From a checkpoint of a small masked spectrogram model.
Training: muon at rate 0.0045, 9100 steps, batches of 256.
Rows from block 12 of a small masked spectrogram model, named by matrix and row number. Rows with one number belong to one neuron. Each number is 500 + 50 x the weight over its row's rms, rounded and kept within 0 to 999. All counts start at 0. Numbers have three digits each.
After each neuron's rows are labels from the 100 clips, of 14848, where the neuron reaches its highest value: "peak on" is the class under the peak. Only what is clearly more common there than usual is listed. The data: phrases spoken by 400 fixed synthetic voices.
# fc1: MLP up (model.blocks.12.mlp.fc1.weight, 768x128), inputs 64-127
# fc2: MLP down (model.blocks.12.mlp.fc2.weight, 128x768, transposed), outputs 64-127

fc1.663:478443462529531585502521519487561570557572536471537484600513363544453448463546527494383539519520493576484586539482450561582575513561579456488445564461472526440576484434510528493508461576589534
fc2.663:432566587432458461430477546477518402507451474524512487397490657457522541537488458461605448424458569392509429489507476410399461487445494461539520482528548499549371552538449487495495530414488469
peak on: /ɹ/

fc1.234:493558537504416457558432418552417492502389456489543502596579490416523375521449473569535520466574511564473483459518528446539438458502540475468604469515524498474522497443438524544552532509523532
fc2.234:612476532450475573501460530413518622547512473485482539497439567609538602479409543494451452547491499574570470463412479539479543452482499489517414526408477467373506539593473489454473422505454527
peak on: /d/

fc1.113:543507501535437544546557528497509463396486443430546528498435470557520534515526436541581551525616484534564500448497510544454543461516559570439512534542580445563560453507465574511566457534538583
fc2.113:507493547450511399473403511565558627535515583663494535514577524470413528492436561430460506486472523520470511552539495504527504581464439427499531459407469590477503540451531471429454522476495434
peak on: /ʃ/; /tʃ/

fc1.698:500518490549577459519461541511451570508484513500584475519466456595422497496553583466475490531489578556436498466536494490425445485569504475435502597540478448385602478504455514471427544523529502
fc2.698:482439528450435558491490472483589557531490576499490515404581491427533504512421510507577492424549432435450541539535524522554498568502439536503546357453568541555431499485586527555583509486500478
peak on: /ɔ/; /i/

fc1.151:432491476530516535560566412428481479546469456462503462535501481598543432361525579539491447517556540456515482491572405509589509529552445499522476527557478488511560600481515476559472553455510527
fc2.151:586457574465517622480476552598467485450516573528536564449412531359487492593571441420551546466519489510437434461524471515402544519548548520515497496506533483536422451509448530488562542518463504
peak on: /p/

fc1.91:458530406516540453516484558502540495427534540557523437582429437498498481502490522504514546447432537440511444465463491449425558534516466518476584490561492565534392566535500485516579415630523462
fc2.91:550420547515410573546444489493495477558482465474482477491517538444532431516571539488499446525572400582483541487494567511505450490520471549448373509478484500517577379498505510466452600424463509
peak on: /l/

fc1.77:390480522458520617475472538494487559454452524555458514554481461517560467573468463532531464499530440547510488465479475484439489539507449503584569488536434540471463504491517537460598524435517499
fc2.77:583452465577430485506534488474474523494526499576478400449388488489469525490487480503488480527413504451404465482546570426547480467462540471369466555467509545525605518519545431566504466487437562
peak on: /u/

fc1.95:566587504420533502557492592563530426515540489414531469548441447537477588452524493456446448476440469446531474633499512520563492453464542491491582526485417433527441532467475472492530533466502531
fc2.95:490429511524531505466441432420492510529409446561411447449561536507477384536488548568532528570631504537447528453456506502464538492522468410522404443558499566472535454567586496528530474536437489
peak on: /ə/

fc1.172:520459534547385468574533489488478565563608392539467543468380444508495438531510563398499497511576504450469510494466529577554440538445504454524512457466546534459512469515471508450510637572553577
fc2.172:449601534516483504539481480447557503448468465506541547420525536488574546512507575531571533476468441450610471471538444471404469564514464516440497565445617553453569471464520440464384470525508470
peak on: /ɝ/

fc1.174:515545510456497522515459495479514564519515514418445466599550493539505440570433484486455434501578559514567569459366590579527471520574457527480550473559556454471569579423522510574564437487437462
fc2.174:441445455463500507522467513521524455549495518513523566452433535450493544505542509541522554575469543443407485584604462555500439475482600483470515396440487556609469459577548505459504662536522541
peak on: /h/

fc1.477:438610499462445588511487533502443481432498550434468477589489450422617536534570546480475419435586567504491521475490446469501477456563571481487491587503595563631479451467532544519496561547480545
fc2.477:540448547578560452450470546566596490493441494533490556466526549527403516500520441456483565539493474550547476503501584491421498561466509516426469420529457445372503517514480465505406451448530492
peak on: /l/

fc1.179:495533542543536542524533514505514529551504440504491432518527481422543526536436515561502610531486502488467470450531453551493432465435409407498585495462494511493490552534521446467445542553382409
fc2.179:526474441523513560512498504483512410481456521496455595477511515523484407509539564506597413485512513508536537497456576519458468598500521548516527580517478514475496473443451533539620453490520545
peak on: /ʃ/; /tʃ/

fc1.294:503535460495440531481538448486459515449478464571529504585458595436540482442555497466560447435415484543518521474490483487590486482564522410502469588528544462456511482467526619589435452576471489
fc2.294:544500529545520445479463530517428490517508547418465479503518435561449494545447465505477515527576528479450486534477584560492528522424492521550530378418510491556473571506423445437555524470559465
peak on: /d/

fc1.303:514505465454495521535575547584449428522497447463464483507485456436470425508524505533488494352558412489502447487497516454400438524573503639473506471481504404535524404402422480465509523494548603
fc2.303:531459474561496351529497556455543548439530525537487442409513503494534546477566493451512534617570549550559521534469543499526511444458510381532520560509439551564444580601610571560421536517510442
peak on: /g/

fc1.163:502505500556529537435439396459502423492464486564533576518500559565603415526483512521492432543453468516590438469427578517555516546455438407569512580558470608470500464428440574451525516512503514
fc2.163:521449516522408491497477459473542555466485547448429470572520468498493572551489566534506466534557515528495536419423474495495475534538479539412513471428515369510461464425550396570509596550470481
peak on: /w/

fc1.509:522445537470474520513521601450490500459555542478579566536617469556530595494594559529457457403427486447472572487436451505650467483486440503474466481512502480532537624431455497448503522461543430
fc2.509:580536528477555536497464501484536485505444474499408494640567503525469502533453491549573483564563454572485481526480491526499513449467510358529567549530552426469458502524550554506491438573474551
peak on: /u/

fc1.276:512499531553552480555551596603413493474489511514561464496413500525583531546531412558462452447511471522493507472475561482509494469544399536425580523572526532530465474536481553497469532463463442
fc2.276:504489457498479642513492461441545472494487378428462552513556497438502437507402557468576481598456551478529500457465498537423459475504494409559463458402459466427525469490481445534478464521394562
peak on: /i/

fc1.222:542558496513498461507495545563455452447557539516480433538495488624519505531484563531540590503527495499465510465485514448576511556390489490456505504542484514530428500620363579564497500641462523
fc2.222:536466529483470433440464475515538549486491561498385560506578512456503516499434441435438410499529543471553500501512532519464492571589480548563504565388547441488612547354506432465595562454480464
peak on: /ʃ/; /tʃ/

fc1.751:468599492529489477439433422556540589576549463558509461474560542471490470463553527493479523574503458458457503562522612408499487510478613473480513591479544433558493523571460572479446445466509478
fc2.751:562437472416495536577474537499477395445508510464366499491467488485499550451466445547485510442498488468452541532454452573484480554496455580497465411458505576420464484423466466566466547554436512
peak on: /p/

fc1.204:470507552519426500540493471505525523599556487489516489504463480495531455466457538556499545511455506576474501412574468496528606439512604568518575489569581532560591511474405525558529527587514526
fc2.204:535476509547595426405473485538455482424428529480496586532527525531460466475565488486574496387534528495538531601514482454464461573510428459500519455466485509423513469530544525516469438454481444
peak on: /ɔ/

fc1.479:501532508566536497538561523561409536486517527511439481516590555529449409467537427448444490552427473562546367469527518532530528443498535436489499555521453422481551491533550579525461486531507526
fc2.479:477435509558505528434524422427537571482496476487520479437434473580475557456503532498487577508472525401430627438524574495453572443488453437507491521527556506495506529484526513504489572499500588
peak on: /ɹ/; /i/

fc1.184:566515513464411512483434560459545501502590577421489502492508489532504442497512539506460491447527574434458511512303447487576439567506501550379441533459587353541539514535516480472473366483459491
fc2.184:436471447497538454496611536516472495443484358554480602544478595485497576484483410449494534575479512542549495514626631528405563475488515540622513508517407594554489524528543493541518550480575549
peak on: /l/

fc1.439:568576500493469545522539472482491413590469451514457414534521529513475446402515424478474480434582449532469418476507589537538554522488499423525409513530542481500524529536476506535490530570553503
fc2.439:493395569486484508448540449452515464548555556485550521533484446564481538542553541555519458486366553466509490509505496482435471432523456572476601537482410474394466494495528560470433438470424461
peak on: /ɑ/; /aɪ/

fc1.407:476435474571594429539449471602444477562496484486574537587540656514569574540459535453462550546485585513463532572418433554466566499473481428545528450462418510489470553418456499445505587477522556
fc2.407:504552534484403567536499496460476444463462493491499491438453400526530457428469562520481455415440492417544466452537513467648438533531421474444495561457593488499563553485532552487498475565468408
peak on: /k/

fc1.452:450455474569479570472465698546496520520549502535443514559553604530523414512484459435426621534518463475528457408466450532571441477506582482506542555478560575453498473523539467542513542487482568
fc2.452:512538438531409406471498433487509495398480500398587462407479523566514527449444581595547489435441475513446555443493560479399488549544448517466442474451458512551505564412462455561451494515458534
peak on: /i/

fc1.581:529565472567551404569451525470506518445468542422584402521459530500509514533513495450500561552462544511553395452537523473494632570514588537497508581550503452462592536466437511482527508485440521
fc2.581:501435565429403563463559470493483482586483467545466526509554532551481456431471470528614448456526425509471540605530453517497400443516492453508490467450434498538439440521463433498548494562573540
peak on: /ɹ/

fc1.73:566475516502561525472522614557503438557474493404437413523410494508402516507556515610539424474519480503551467466501531425604365366474472508505506483474480495545471411512436493530454518541501484
fc2.73:413488576450524583431545461463514435478486497507433607455523415452482394509460436496495483532483500506512547514551505569579495593592478434519562527569480524590519432476515485518576568463530547
peak on: /ə/

fc1.168:481458570492473491542452474552567485495447477514503430497441418492484531476425566534453625550454563560553538526465488490512603411506442438403511450485526470557493560512424526507433474516441493
fc2.168:514575434465510432450474504492418532549528549502539542471527592522577550470430470481511416451437522482476487561555561484407504560441498500534345457505509589436574476481507519510467534576494566
peak on: /æ/

fc1.719:491489502521585425507523570528532526471544538575464509653542429517441539464538489520489421431462436560482520538459477505495486451543525371446515560508567484467477647483467563491569539460550451
fc2.719:404444559540463638453451484473489539460484429516484448445463541518604486512444546462463551550443543508489480433522490545546439513447470559463485416513436486493513487502577454490426431523419465
peak on: /p/

fc1.146:458524493475558422482527458553588525529521423458526508558496492540517463527554465423424609515579491581466523391463508590484475466451525478521513488468509549555526461484589430612401564551448521
fc2.146:548545463462550543487502490440588503409512503637515487520518577517553546488595496551520542491424415522470429488472524514453434492456490425485466604531485489518518490457433555474544430439515500
peak on: /w/; /ɹ/

fc1.653:477525502460480574447515448505558458537487524435458568554458554487535559495554495388559427478528416457502425491500532461444479587508529443449506535504624507548607525411453571476447436524513523
fc2.653:589521428558490452535492567525434515501580463501503427420480416482459410396545434529416578502540560546478528543465522538525586518528518591542434496514453490512484453543513445518536545549525547
peak on: /p/; /t/

fc1.36:543391569514484491478418556480501485570576457388391520514520444566495514479420455541495571454579510536425476548446556470424537547488583436591491411460566414570543439486462532455553525476522458
fc2.36:396536502482573485515579440516493534407444542558572472507523549453507485516567516446505410551438508466555540475590526537632505431547398599428494565518594528452442476505598474591432483576429555
peak on: /h/

fc1.134:393476434549529447481528556580497432480445516498552503487457490473472535550464529477461497434447458545360514540546434470552457561435542447421505550460460508533446486566551530492564539522537590
fc2.134:532502436470524481485473436435414508473521560478420521501538519475446424474551465478596564637554554464604529444472572517430557482495458487505494500560471522476503468480481514487423460462459429
peak on: /æ/

fc1.385:530445538518438532584524446508580545456468455462513566444504505623623516425519483498426511475488422485450573472605498423506465483536451477501537597529539481504534538501506466523461510528463463
fc2.385:534468513481536392450492532495479458581501609566546451597525496471380499568460444456544500516442547531490508450443491493387488502522524528481444408461485558478470469491405553442503486458586595
peak on: /g/

fc1.595:520526488503536492488425444532545563544492467553511486470514574542551510566449583464466503478481459549459417447510478486408511568527529536625461588511441531547497534520503491523465576588449425
fc2.595:426515557509435577583438354433510545504538450485559516546559594458524506599468497459510543473495442455553509455549454499515428488429496516498597479416529504510461556520461508405470552497486502
peak on: silence; /w/

fc1.707:446432455491492483437422496566458465553510469527420476454454490499460464462504532445473441530484490432446507487617477533550415553475492435467544483471620517429585501488498391454563520512483549
fc2.707:450523453497504449485520421424565511482401490477491497483459614459519483524522493561582577605505443492476550586461488481463569461452505508495445550476474412504475556522579555577408495501578501
peak on: /ə/

fc1.181:500501482441530466541587562464464559505576575519543453549441515452443583497499518494515566424555538473474420489481484535529468533525506466406537536523579487468556522531478458483441604544500427
fc2.181:456479566543501462506442452479553501482491392480497626483494488455458445412463504550509445474431402514503524385512480512558512561483495523590563456460361484515474522462477473514484469546485513
peak on: /ɑ/; /ɹ/

fc1.584:441523533488580548426499546506411485499516555444534543563489553464500488527497478480408453455584557458464531488515506514494535486558471615452418504488617551476434511604508564427387503507499522
fc2.584:528428449470443478545483491543536492525447523538431438523555466516470473489526509527548584475393427494519468547498423460525451541408495393542525482536399397479522494453443533533607454519530513
peak on: /u/

fc1.308:477539420520460518537461556468511474503427433512517553455422450471535445581502625506554462521561437436573548478416440514543472583440442510464556551473551445489552502497530484467528536533419483
fc2.308:466486514424505487449532511489445501484497527489450438562580533467410506482555530478449445534491574487447506427536569540393528457583502531519501440538437483503515465532559454497410532503555512
peak on: /l/

fc1.63:489414446529506444508534560565563560508480505520451482542488490510486464361387611567560497535475512493510528501477546427497452543485469500462527537539425476530435505606533558537496589509524505
fc2.63:553537510559556532563491517471538522467548500536485589453535549426368437455555416386487570554495501523481530584501498564403528542435552492516476510494549377529543492581463509523475480460512477
peak on: /ʃ/

fc1.14:452605456423537544456509570546497475534411505494447508480519498383489494529449495433475538437449603508506513555462465519446477482408444507492485442586423460554485525402604491482429548495549451
fc2.14:537461494567467481545503444462483618454560467514495569579515454540513511505492563515512452489515429502450484380558547493553505509568521528537524520387578505547552490577399487479571500567529509
peak on: /ɹ/

fc1.161:470475505499528505481562459470410437510481530502399547485448494541602512534532406548509507448490531503433589527487565574517419547540488502541446525478467441430443597458481396506448591514500585
fc2.161:552460533525537448530543504537510572478528455559590454485548578432514485490530610469492536531544532486610440569495439452436529467453464464456521534513534553567552422502532625559512404498527444
peak on: /d/; /k/

fc1.258:523508584494546459507571540522473481480503549563533451566559440437487448576456450507429522534436442519504491475536604491569502536489415556482511592501465527536529572491517496584471504488545577
fc2.258:525431477535512521483460560490483534483432466469514611415510479525479483549543520385488490485497552529458554590493483435450487502479575463578435528565481548534516468440440518374558513488465501
peak on: /u/; /ɹ/

fc1.448:450490534531461567457441523548516469469494456449438432442583502419481498529538560428557474540481551503392458509458437492520519521586515366398491498501515533548517575500508544524516596525455376
fc2.448:500504425494521482475559550442442468616500488461494486458461480472533435453529375592492485537459403548507430484509528543517448533484445599582457479572453561492503500546514437499392466507584591
peak on: /h/

fc1.553:565490462514487525555542521548490554510442492439436522495463374592584499524418491525475567522528469531473465516541459567547407512529542532513499457475432495575542489484515442498524458550462500
fc2.553:463539518452501458475439437460574498529567549577509501514507571428470489500532463511492442435545448581513567509544593461435489511390502474507449540526527510439513513507470616515462540477528566
peak on: /ʃ/; /tʃ/

fc1.248:493547445412522487464503584498522419562518482485426467556461507475602485587430411511448584495463553489531528534420461518522529493441465536479453518539580480569453468523515517586446428557584417
fc2.248:474504552536471497534519336487500550474454527552528525467505521517442513404595550523525471451524410499450416422556542438435451543557516461492524482498505530459553578477484470412590573495430529
peak on: /ɹ/

fc1.524:467506454463556542528477559396532455516454500477469511532527462563412442484419468518571508462451485480393525529468484509520539548550522463495506557614551572596556522544559545598565475436505473
fc2.524:419429492517478504589508444522494521503456500472507516460497489437638502525562443404433531531479499509638515595520489481549459463481582486485452505478552434480506472571471463506429453541475559
peak on: /æ/

fc1.375:481455486392526518505533516520447555571500547484494490605453446522516485446512441564553428604601526592542549472591533651570517536533554456486537534644488501471481504453513592538597504449506526
fc2.375:533528525514470574551467528448553497420532452547558550448494542414491552504490560444533552406376409452492440523516435386401443484576452564545447517452485472526544503474479458485377571552505481
peak on: /ɝ/

fc1.405:551500521569635503509456529505487564552434493493497458530486469490523491454585486415497446437410518543505487451491454584496446472486539509529526562471482601503621568444563430416543547475569492
fc2.405:534594498486411496550503537476571394520500498541526511532609486498411453474359548543555452511567532449435503585472504459489528537502526454481529554485485482531438582562452565578472473448349555
peak on: /ɑ/

fc1.616:435487476576565517477444519504486566603489524420534465533454471431559507595430474492431468594615547545520428616408550537454498503440429537503537520493531486434459522413416494440504599501441512
fc2.616:506561517398466530462596528445532379445439440508518533499471546550468479450506480495534494437461497416466550426505448428451540474514560467543550535510548476493495489548454561465495481497545469
peak on: /h/

fc1.90:537518488592509576564588480497528502504446486497547511585542507463474473468403486485466446438502444500578444501503597482430465482425524537408564453462509495420388482473488521480420607620457437
fc2.90:503479484474515502520432519533518441486482610502495504617492496507456408417400467411565452444486532462511558480520468555598547542555519417512503423469528484514537442502525485503449533524504488
peak on: /t/

fc1.606:492481558539528543505486526531524465478425509525453562544469462538556503490504457487450541376535474529488536487539581472507561556539478504540549538509525547468444465551501468511556558433468495
fc2.606:504534427512477503436549505477418534582576499463512545496566485446394434535504525512492449669443525463517509484462428545535431473508524440469509471480504428555538510468467471479553366592511536
peak on: /k/; /ə/

fc1.131:529508489535511501524541537457544562549400480529461487586525449510526501448496445501477506504494507494487439532514564450491497473550452435546511423540551620523576494508415471560502512475549414
fc2.131:523455484419519551431449447526510473456557578498567482474473540497415481548568543444500522594575480545500462530577494599497504458473503607453504518564481387501508451510500557532537510475431539
peak on: /ʃ/

fc1.650:472514501481470579514514568484570466471452472555418491484427521559505405546552466558472494548388435512539536435557473563486487489482544458482449542484423491475512443460493459513437538450506538
fc2.650:453484470481475405546522454494466559544404515479538425572541516531492609501555520435436505397547543484505554448458538521480534492533417515559439488510436557500506559556471557451503640595500519
peak on: /d/

fc1.267:570427467528454542572522507560456616467487497500414575505457448410566452522550433509519527422584485371502362506492514472473433502498432518427557467466627496501509541418485469420514591531564490
fc2.267:494493544533524491509481575466485449502520380440575484555530520540507579576510513506426390499518550522506577492542496473452518482467536485528488544498550543535485571481476559644444452531390476
peak on: /i/

fc1.262:441458418456466435557438486522510545634513515539420494486458430487488557581531558545552506528519445623447477453565502471488491516526519451500470552516497446436563531535446461460505515472582465
fc2.262:534462516498502511516436422513465489481455524455441423578483524498463490560559528546565484434556444451542596495404524437447392549492416439532506485464464495504404460481408540493533528481443441
peak on: /d/

fc1.343:554450585457521559544467541495426564553403496534542521513389445437489473466441517505448525502525496529548497519569396577558489510595532566455516445621496538502575460534424437484371492474439474
fc2.343:496528476526522454495478435456441450451561565502489444596534580597473542421624508498454499404472500541520546537443566471517433551415516568557556476494545545484543514437609433499560482529579517
peak on: /ɑ/

fc1.530:493464439528449484473514457495480550538528487554546479519418555557371454502426538495439549562543541487589416456484542495508552531584477581467466482469453396457424551463505424410455490615522444
fc2.530:531497537533461453436428443541572519489565475363485480538540511520553511504615443446581437469526540525472560508474512470455415536485530489443614461489511504516532482518532512519541472455478520
peak on: /i/

fc1.39:428429506565496494508517534504438526529447571524409447597480534504464455609484592536564431437534579539574501364442480511545593552519519446556580487538474502476464477490518501506407497505496494
fc2.39:506446508388476546524458526450394418468554347505412574462507527512446472513493519488485583529440560535483456569615428521546470482472550437462394555536514515471478433547484519540582522436511526
peak on: silence

fc1.706:473493568525583463484487581510551469465523559617488510542525549588469587482503509449454402458400496529499425533451507503494508551443470486470533505416476463454537509460519454538526487467550478
fc2.706:501554455503525576463507490460474524505555564413488561490484500437606581497521380473487473450429462483561543528539419480525541504454538523440413503536588560500478443429483516429550457604589508
peak on: /ə/

fc1.594:509458458540446456584506399526468579548568542467445580549482521573495300464521487531431478540671465548472552516575521527492488562506538558447496484530508493483526466462499482585420464409611538
fc2.594:548500566452502499445557474504482453471535492573432488489466526425448458488377484518529435572552535559517565554582614542497492457594529547524481546537480495553548410551529532560564519461475564
peak on: /ɝ/

fc1.226:437477451464354527475577439537524512552568476483559531486411578447511550553460546529537496550492505550394484467526476448593516517479518481420493514439493423511385544403535452486490506445543468
fc2.226:468566477591531516489494485452470502566498519567494493529574507483439513562553551386456560371558533511601478547491526469455462440504578565496510494528540537552517496543399562459538563426464496
peak on: /ə/

fc1.666:527436486448502532473523466556476442452472520527558490511495382539459514559522594410461437492469503467476459504550534505479504568476494454379495505540477449425456481485476534547457504501557510
fc2.666:488524443512470485412508559517540509575609514394497531397475511535579546465427562472539544496561579528417479402501554524478433475458481608523520462413600447551548512432540484466479519573451466
peak on: /t/

fc1.196:478471527473622509451561466488537581568526518483474587534539531457452400540537479485590553443406434567598500537483513526508461470500490508422525497483567477488528545489515490417545581491575473
fc2.196:400527516496412533517417563465534475454511529511489478493471453625610584465483479541400443527566544447383513490570534508552478448424526490561511509534512520462436482523481509557523372522463535
peak on: /p/

fc1.357:469474552494551551477483417475480520534457478420534391590523434514499568539460458449466545538466590562489500370481516489409516451473564517519458427542510502450471540468481528486508570521472540
fc2.357:484541601573491565532517535532582500519523458553484509526504512516486385487461607518524497420439451494491522527521484530546426571498468491463444512574526426445556492532475523500446430497515528
peak on: /ɑ/; /æ/

fc1.76:526511460503463557450501533440410519549404529529567565536468461424467630489450533518580590525490522491374499570545471561447460541454592405515465456549571629588517482512482529539500458570548450
fc2.76:416458568478581365476544466548507513432483529448435479476554544572537387524503389520553455486578482587541552412425577502458513500568429558509597510509470576478506464410570459537485508461488527
peak on: /æ/

fc1.322:464459529554523538508444493617526518555450436457364417446476451648533444419573446551483530573468499462548553510582547496424523497470538459476498471522495514538579499498472452572534540450552481
fc2.322:526516495465561424515497483471547456444455583536509577522582542427522561565464533423529453509449517533491506528388468546502470526560432505461545558502532435500428557504513487497568469496495477
peak on: /h/

fc1.544:505501519502537552559518437405559583501493442517498435550491494386447511491524559589467396461521516437530521459606436526552550549559590519385497468514500477514454482511550539553488588505458400
fc2.544:523520440473413539394503575576449468514536517406456540583438516561485435537470482428530556531493537501446482558484548554539519461517479518562457547489457537515586502442436503468480381532494496
peak on: silence

fc1.339:466466454482440529541443405529531571541468572480442455530472559503498498417523431477444541493502439489490453525551490441546396521471477497526458507536499526502487450479453408493473595466473547
fc2.339:533502522533611473499516615496500446450523406516518564478470476564517557610487443507494552520426563524515479541465485551520592459436499467459508487509491504525464545535490512502498358523529428
peak on: /t/

fc1.437:550565544482449548451423505425482458638429513561496500478470456477368472485468451421524508396509438573542491440520541528455597454582609470486486468471535507428456586491555497459476471528597565
fc2.437:522460401544565401535534472591447550449587484407563497509557569557541519526511493545459476558480474507478464551547486504598450531374488489517518467448425512579485451462429530475550583532493431
peak on: /ə/; /ɪ/

fc1.192:527402568514404468563356541516538474480537423486493468469552539527454535486494475426485530456441436438504559524610459475411468545523524485514560537538547532481490442495481509523431565476499433
fc2.192:469552489451534580384572595490516537540512515483595509471513513519497598561418550504475459503485618439522487500552542459460556453448473529571423495441551564531467557543441542498520503559417544
peak on: /ɑ/

fc1.279:493576565564402530499529514647455476563462500451524530494523602474584509457498523600500444534498501602487488570457452550466435533488537472430518550594570520468522519444513517507555466529532499
fc2.279:541529472509493471533503479444527579460596544520557495564461450552565554608571466410547575491490459512430453429540581500531579453545534553551487532413394475506554494564511491554512520535493475
peak on: /ɑ/

fc1.685:564479375510493468442543464462609552351512473485486472489503454431547486491488500546443550504420459477476513582506492563600533591438451482506480521545558521475580491533415454552452613467537491
fc2.685:510499452524448563525422480589416533548538506519549538469462595530498440360424471482510430519605510501551443439601567485464539510545459545536374530481507489564512500540535549569490390477532519
peak on: /ɝ/

fc1.597:554582532544488552543571464540480505458498539512579542467575484554484581492563370534509542525514535469556443399558465514436522498560443430476439408600523481458469524381523452465502399499599497
fc2.597:551439461495505457478463594498479586552467461447454442572431566451548459532436626547493465496497507558441491532415531504553516571427459493493570537404515499563494506576491531572472603495407488
peak on: /i/

fc1.619:440475546507509525540499426526380444552502477480577503501619593520554512444470466567459478487428527487469516453618585412455566590534458474507425524540457497545519542525463514530580478523496400
fc2.619:514434459477494463480474576463623549491461424535408462515418421512445487564516556424575535467551466527556503539396417573502391441478532484495542485447545507464501434434477450463443546492478545
peak on: /p/

fc1.414:537457503601469570466535477444379532427495564597467567473531520507576433435477558492523488554509495520422378435407514510511449582552534520423556522458497477479590439420548448428498461436563520
fc2.414:459581438441543397471477521560489525529552477506490452523481517557494471479499501453495467557548556571527533474522554493494468452452411466649484478441585511547545497558506499498435514450485445
peak on: /i/

fc1.378:503481548523475529522447438475539480514451463505542511503455417522479554498479522495533529458531594555578489529445515516484496499533527515467589440524531564550563518591560562479532453577554452
fc2.378:449484548477535419481588498474477517557502535458499506482590570501578485380467457598483531554530559530457597513508535452581538561560394492526594407511538534609508482500442388474473559529515444
peak on: /h/